config.yaml
train_examples: 52083
time_shift_ms: 100
encoder_arch: "pvt"
encoder_activation: "gelu"
encoder_head_dim: 16
encoder_qk_norm: false
encoder_widths: [80, 160, 320]
fusion: "cross_attention"
decoder_activation: "gelu"
decoder_head_dim: 48
decoder_qk_norm: false
Rows from block 6 of the audio encoder of a small audio captioner, named by matrix and row number. Rows with one number belong to one neuron. Each number is 128 + 32 x the weight over its row's rms, rounded and kept within 0 to 255. All counts start at 0. Numbers have three digits each. After the name is the row's rms in percent of the matrix's.
After each neuron's rows are labels from the 100 clips, of 14848, where the neuron reaches its highest value: "responds to" is what is common among them. Only what is clearly more common there than usual is listed. The data: chords played on synthesised instruments. In brackets: how many of the 100, against the usual share in percent.
# fc1: MLP up (encoder.blocks.6.mlp.fc1.weight, 960x320), inputs 0-79
# fc2: MLP down (encoder.blocks.6.mlp.fc2.weight, 320x960, transposed), outputs 0-79

fc1.248 130:104133067150086116118118088141122101092168140190150182141158196118099118127134106105118061157085175148103130094161126201128116152173136190111155104187112125143131071132095169147140192113106129115149122176156155116122080162133140177129140094
fc2.248 141:142174112089091135115100151140107124142108183187134087177148143194151024120096171133064133125125166190111126197133145118149111076153090158170163148088113130080145056116079126121109117188097157128144072127092105138134112123198095089142146106
responds to: the note A# (71 vs 29.8); the note D (64 vs 29.5); root: E (26 vs 8.3)

fc1.665 131:087155127134097130126102090105100097085082119095100111119139053153167064055136142112094114144163106114103158146157153151171114103079114097083091166080080176126119059160099167173157141123114119086099088103136127142132104165185152178164151146
fc2.665 142:095179116168111120121159118048156113163200143141086117166189176133164116184146178177102120090150092089144153115078123110115114137120119158101100126134197117139093120136159114137156118163125141144174115129125117124129108079150116134129197166
responds to: the note A# (81 vs 29.8); vibraphone-like (37 vs 8)

fc1.661 035:143113122168106159102079151132130066109128112203145114115089168142144085115130158109118081161165103098149155089062138121129052127146150144071159143182174148101043099120130131150134104113127117130141136118157144076088118124072097133134113094
fc2.661 031:117051092151151171176161161112098094123093090163160114093114158172159163085127128088121135156082155082156133143154103159110146195129082131114104079109138118095189075099148178131116184191104067167167142079120145199142124148140137145099166154
responds to: saw pad (38 vs 8.4)

fc1.354 129:078072126128109119127135182082151071114101101111164099098135127126125095119161137125155117148098128153093154118124141126150128146059204131118085197136081153098098072143143089107179173175135120113123116078157064134167115129158104138105152118
fc2.354 129:079111119095112154056211128138122161092176085093100113116125168130124076118123060097094126105161134101151202072147144102149113074111114199138108148123120152103141221098118116162070130126081143169145168146069146175123106186138094154125133179
responds to: the note C (72 vs 29.6); root: F (33 vs 8.2); clarinet-like (31 vs 8.4); root: C (31 vs 8)

fc1.305 105:187123129124129154150127134134091175128145136117155085096149154134143134141176138149103159132125088150081061105072130161154151155147086118119135140091197113068114108153108167164127154104125119150190073105161175091131130199119088079170169136
fc2.305 099:144090046091099104155127135194133076115070090125103169100156118172126126125164082110163126170129126128107077141161117111169160123091091138126158114141126105117139130112120084117170085149186156183128137146132109106121080064147141088129130165
responds to: muffled (low-pass) (52 vs 11.6)

fc1.280 081:144109162102144120139168118174115150134131095075146160115178128097155103124106102148059166120159107151101128091111106110109163063143083118154096209160106111148124175068134121103173174103121135104134151122159158121086160140101126137139053128
fc2.280 069:112129087137096135137156084189143161136170129137109173112140083108147116092100084067074113158140105118138121080106096125108138143118155135113089163176111187138153126120097154155108083084162166135077099123117134095107227096126106136142120116
responds to: muffled (low-pass) (37 vs 11.6); root: C (28 vs 8)

fc1.159 128:109155156111127060149183150039158064158117092130200138123123093162110195180175111125088139125186118153136107196078145122098095130082094150121089142068160097154109106082148046125133116117137177131122110160148150128136122147178134181112148104
fc2.159 133:145098133123155146163114118145145079178143121124149086126084115218188080194053176086116203075085119087114141120157104106131105148154117145145091099124119107130118117117092158121152132062129061122066115134103122185164105164180075094167145142
responds to: the note A# (67 vs 29.8); organ-like (30 vs 7.9)

fc1.605 099:120114123103126139158116218120113091152201100124109146140104097147079152151088134152112102160132081136160137107147177152135101188065140140196103054149123207085124157093098173130131085162145132151123118076095156074119109150090156143179044098
fc2.605 101:081104100122147099140082151129161132083057085111140120160127116142165084215100127082120114105147130114071105112109110119163130145073125197127133137158144166099136082108121137128171144176121099115120120131059130151129100132097152142130168140
responds to: muffled (low-pass) (58 vs 11.6); horn-like (25 vs 8.5)

fc1.537 059:111176166099113101163089080144172075100095100164123123105100128109057078062154148160167174146098131111065146136142109128126177126120129120067077098087153177125143116127121123144131106127078114120134125167154161096131098138132154102067113124
fc2.537 050:127109142138068154150146090119130108172128126101183204158102164150088127111142169103175167131132187164135179137163162159077137075149096125152132119078113153195100084107112163131108177067122148131122161150143097143118100068160147131187133060
responds to: saw pad (29 vs 8.4)

fc1.730 113:105115108145123184118140102136152134121124105107127161097129160160103086129058213091152129143098141145232124140166152152109149149098118140100102115159110089119123141111169134164154070147136109147088126134160109156117159144142076109138074172
fc2.730 117:099139132183134088135107164169123143143162198113101140130077136166155124153109163184162114141146121108085105051089108128142128099118149106110101143072067128065115146138131122132115083128097250110135102112137124120127042100123100057100058091
responds to: harpsichord-like (35 vs 8.1); power chord (26 vs 8.3)

fc1.101 082:153127109130153124123089100122088169164198092119109114064084073156115183044097175134108112152153103117106168136142117177144145161176233162088116109044187159130100205118125136100112190111096108184093189127134176136174087142067146134102192120
fc2.101 073:096105070094159142096151168155087210091064189176124110107143164129139139105089150154133088156124101141131108133125143099162154122115143138082124142134147153114127118135140100126120140179125101166187119155111156065143120133085105100171153133
responds to: playing: arpeggio up (51 vs 25.2); muffled (low-pass) (31 vs 11.6)

fc1.556 097:121082134086111134132116141071051116153133111164164142180109156205119110092142178093122146104087128102155120181129141169074139140149207091203111155160125190109094095152134091109121121180187133064116159148093114169128148168088107144179131148
fc2.556 090:113123130109203062137163127148179140140142124191136104132146177149116126054148117140103169138105174095093043161076113180155083191155180110128134127181161155096101152089089118095144101134135123096136133153110162101142226166150098131150138143
responds to: the note C (82 vs 29.6); string section-like (25 vs 9)

fc1.224 111:126133124110131146130141112139102129105141125127098160138165167176149120095109087081117071157104139128152138197124075074139127117116120082154156112170171047186138135076119108171131115170102162094167161136171166142140151214177140118167126088
fc2.224 102:153152140120070102138149095035127123118102144131104136176130105169116117138114085114103107096097165140096131088156114184100158132153091111058123145159154143152140157102148137107095122115119202147134169108098064199130091123135069118124104159
responds to: playing: arpeggio up (63 vs 25.2); clarinet-like (31 vs 8.4)

fc1.584 112:112096144108111163152093135134107086131091073113192123101201101107130160177199180083128121106036152165107153116146111163116164167121113168108103140147184112119119144107141121163158171101216048129066149149057097095143138129154100185174113102
fc2.584 115:110112134105153073115140192157138146140142149158142112124119131138135103098104128139152082102170102148108155121110127066081150148151088138139068130141146129106161115161136093109077136133130187170100158128121179123115121150134148115160159108
responds to: muffled (low-pass) (63 vs 11.6); the note C# (60 vs 30); root: D# (29 vs 8.4)

fc1.24 138:201179132142111122115158098063097130140074160090168156182108116117108111055135178126132099135111092105188161058104073115080171119085102122068136120143138160098128130129159130163164100144151115131047158115152107160129082143141142105168127083
fc2.24 144:078100092205182175123203116145041122155145142105137096201091078137139167078197142145097103104206151156127052115092145127146212122101145108166133160110075144103080136106180155125086145114175037105207128133132131138111108110111097084180136094
responds to: playing: arpeggio up (52 vs 25.2); text has "string" (40 vs 17.5)

fc1.212 129:137140111153141144124137125125112143091142111054104144114165154135153088139097055177131110117113140143156161108171179098131172065097118175143083112186113108145047102150144083090106152152183067087050141094113158129122133090121131146149100138
fc2.212 137:109184172139104180163100101074091122108154139150079127128146127139146124169137135189150183166141209121199093113113180056208118162142114163115109122096155213097153157108161084128164096101128092111115167067129140127129094123124126088114170146
responds to: saw pad (42 vs 8.4); horn-like (40 vs 8.5)

fc1.74 136:119146116089107182124177073093125102166120144122077087157206092151155177107168117162168178152140170142078117166144111106131134135154139123128156074121093127086112148121079144056114158145118168158158101120149094099104112173111180096142135081
fc2.74 124:113145150145120112105130153095082169141120101100098104152128103060220102142113091171087099093121166179125161175132104103082145094123124108155140114114110153149140101117106125105101119060158070147120165116095086153138136113142149084108083105
responds to: mains hum (51 vs 7.1); clipping (32 vs 8.1); text has "clipped" (32 vs 8)

fc1.184 059:117082109172107154142154128119104169147091128088190168107174144104101094137138075123105106114148161047121100093034112163117135099149090167107171136175083160091130130117150057151121102147128098172182133076144140059189113146166107125149154113
fc2.184 053:164065127145147112112161158160082089130096153150087108055157160112115103135110143116146141172089136121145095100142126122114128155131110140187083102149128148094191137148170103204088065127148132172141101169161107161122177208119143151091072126
responds to: saw pad (27 vs 8.4); clarinet-like (26 vs 8.4)

fc1.503 104:114095122128165171104174108147130135128165231155105173102095149124167074116115084137132105114111144193106083138096181097134159136144172152134156152063137121111140157123076139114127138144134122119125150106106119095171092153127126117101113121
fc2.503 104:107132168123131124056157144112069158121151106102098162161092127137102119137130146113100140083160133095183145051203133109126117105146144129119123139116151122128178172114188088080113142091137174168131106145111093109185102135078130112123123180
responds to: square lead (35 vs 8.5)

fc1.739 111:162117148123133178155143137132122142155170094153114098179084109096153126103131200146132102164156130083150087117126120162143174152100063065152121130150144132139136162152120115125116128077105152059104093149152126132076142089146137094145131108
fc2.739 109:131120157099106131091145089099205117078139148187078112189112082154132082137139090132144100150151126137173126167129173156157147165125145128103121076074121165133187158135141128115136104140133064177098082122116091146165180139093112112121160123
responds to: reverberation (65 vs 34.2); text has "reverberant" (65 vs 34.2); text has "room" (65 vs 34.2); white noise (36 vs 7.8)

fc1.560 121:099154113085189108134041166135142111107132104081150130104091197107152163141161094153147219095130116114160139161112090121071162166129185143167102127152070092074151144095110172110166151123092101134133153138083152113061141128126143122171091063
fc2.560 126:085076125185160160120097121180162148097108156127155180111182127095143214071191110153097138150148133120045128107101143136122072147134161132093095097126128069163121127150152132163093102136081124146080154051210184120137147142092123121133110104
responds to: saw pad (27 vs 8.4)

fc1.245 043:129154109147087086121114132110127183167026138109143169157135166075144151112097175093063087163143099164083081101084154180116151115150143152107156092124167132140129139149155125128168172182103148181146124097113159152091107150164180123069157135
fc2.245 038:105093058141057161105105122123081164136076123163126170129137133106130152114126091130081074159136123173127123102101105155154119088081094194102156118177126186078157141184167154100085124177134139165105096143106180201100109079184140153115116155
responds to: saw pad (27 vs 8.4)

fc1.658 132:156101139092194117198116135134101089123126111187090126160159113086177139055150129055159134196157119112118090149154157132150132075131166103130194134153077124159145103209092125110130149101113126169120114113111147082131110108106146085117086133
fc2.658 137:158138093165144108102148119166150179107111104142104183106149103108171145209093145133120062123141164116149165089089113118184082089148162148150104104072156213136092133187109152118113138171132093140076116146154178131130131110098096118127145126
responds to: reverberation (66 vs 34.2); text has "reverberant" (66 vs 34.2); text has "room" (66 vs 34.2); string section-like (36 vs 9)

fc1.469 132:043115089150115116095103150194194096092126154166158112042096153085076133165073092146146115150097151126145143109067072151120238136125086147090102179164121129069192116178127166158152149113162050092130178151108142127178120183155117109178051154
fc2.469 138:137167126071109094129139084128107111144072098148179128134140095168152131094086185136143125127145127116127138147093181146094124135127157117138151131127082121163154144054136159109090110096109080160121120124113160150133110139118160156168194175
responds to: mains hum (78 vs 7.1)

fc1.538 137:191130155137139104130130104109042140110175145151115130146113072123132127135080132204115123124128191084095084106149123213093164122132181142143139112125171128174115153086159128109140090109175125174146109090122103085178086169112099070136126141
fc2.538 144:165096136115081166088138138162098123083106117126141158122089094108142120126144098075173118174149163062086150174209114139136143158074127127141115139093101163128117111119132146093128165172174140115119194147155178108155111191081082163136119123
responds to: square lead (54 vs 8.5); strummed (54 vs 25.4)

fc1.638 065:166107131103094165141143137134079099096101153106127080090096139112111125085112152206140161079132133101108040132147135170141145100088094171125176142128126123166167137168128171162154130180100109149104098179151094167118109090101208066172154115
fc2.638 054:088096113156175168103154066130082122104121134115097137163126084147175156138204160103104178108139129146136146121105126097145123122181115093098154097135062147128116098116124148102147140130102144146121071165093149129115046089108148106120134119
responds to: the note A# (65 vs 29.8); root: C (26 vs 8)

fc1.167 146:094097118175121157077104159134083209126150187117109107136171137099118104118104150134173143129118140099102133164100133122098100135150114077101128107104164112189167135107072187134123122089072105192129108131136147160092150127149089110085096073
fc2.167 155:142152075162119156122118112084085137147130156114132133185150116131121105146137171146133149142127206163121107099179132161153141109102066121106132158139168104119134153207175086131175136192104131144154121079158058121102032088136095167140075146
responds to: reverberation (81 vs 34.2); text has "reverberant" (81 vs 34.2); square lead (46 vs 8.5)

fc1.139 044:138089064137102098141119132115054177100196121129135119112120146139082083108191096119164101121121146151093131170133128136137091090108111060186137099099144090131159195137157118084087124138060110130164136158148082187110146100150109187149122122
fc2.139 043:126161130110146089115153133173162133156161136153115061153117179129122155106131127126043139135096126081138150115102138105122115169193097110172083136116150091114157123101185088163088073138141145101149095159119122134101202101145079131072091167
responds to: the note A# (71 vs 29.8); saw pad (42 vs 8.4); instrument: string section-like (40 vs 9)

fc1.375 139:102122137171130156082137126219087088154165169082065113148096098176118087181139171168094148130124101085163100145145076143134157126140134172140124099097122159094134093130129157119171136077105150089161092121115082090096106108101162142101115133
fc2.375 147:144052131169074168053072073141090103100151154169093129155131143099087121106149083146165122096142135153124136113080149087156092102139106165132124111117082136108117160117077111192064120135167161131119068116103153161130085174037140152091085155
responds to: harpsichord-like (60 vs 8.1)

fc1.338 114:172159109134154138128115174128106098139189109195125121092164092103133140131119157117128082104080108090111130145121113108144033113091114084153155140116127193152131123199085107081113114122107202113174132172142121080140155113125168105076101111
fc2.338 115:157138158166155107135106129153179125109124159136155121177097105159092133106060124137120084101188150173119122147049137127120097186150094107113073136130165164168161164127087160145207140062118103126111137156103133121136074115061053072134153157
responds to: mains hum (100 vs 7.1)

fc1.512 055:101134154161104081052135168148140125107117145137070172135127129138175140119128151174084093128131141141149109160123081182091146171165144146124169142082127131092071127141143135109106191091120087185166089104112112125173146173084138091140123185
fc2.512 048:126150091177077154108138066107123114107080158052138129109123067071161128151178157151110119125125186135136200131095117155172091148131160123147118057140071174154099169130128123094144134208123130122127149096117127122156068127118091172051088133
responds to: saw pad (43 vs 8.4)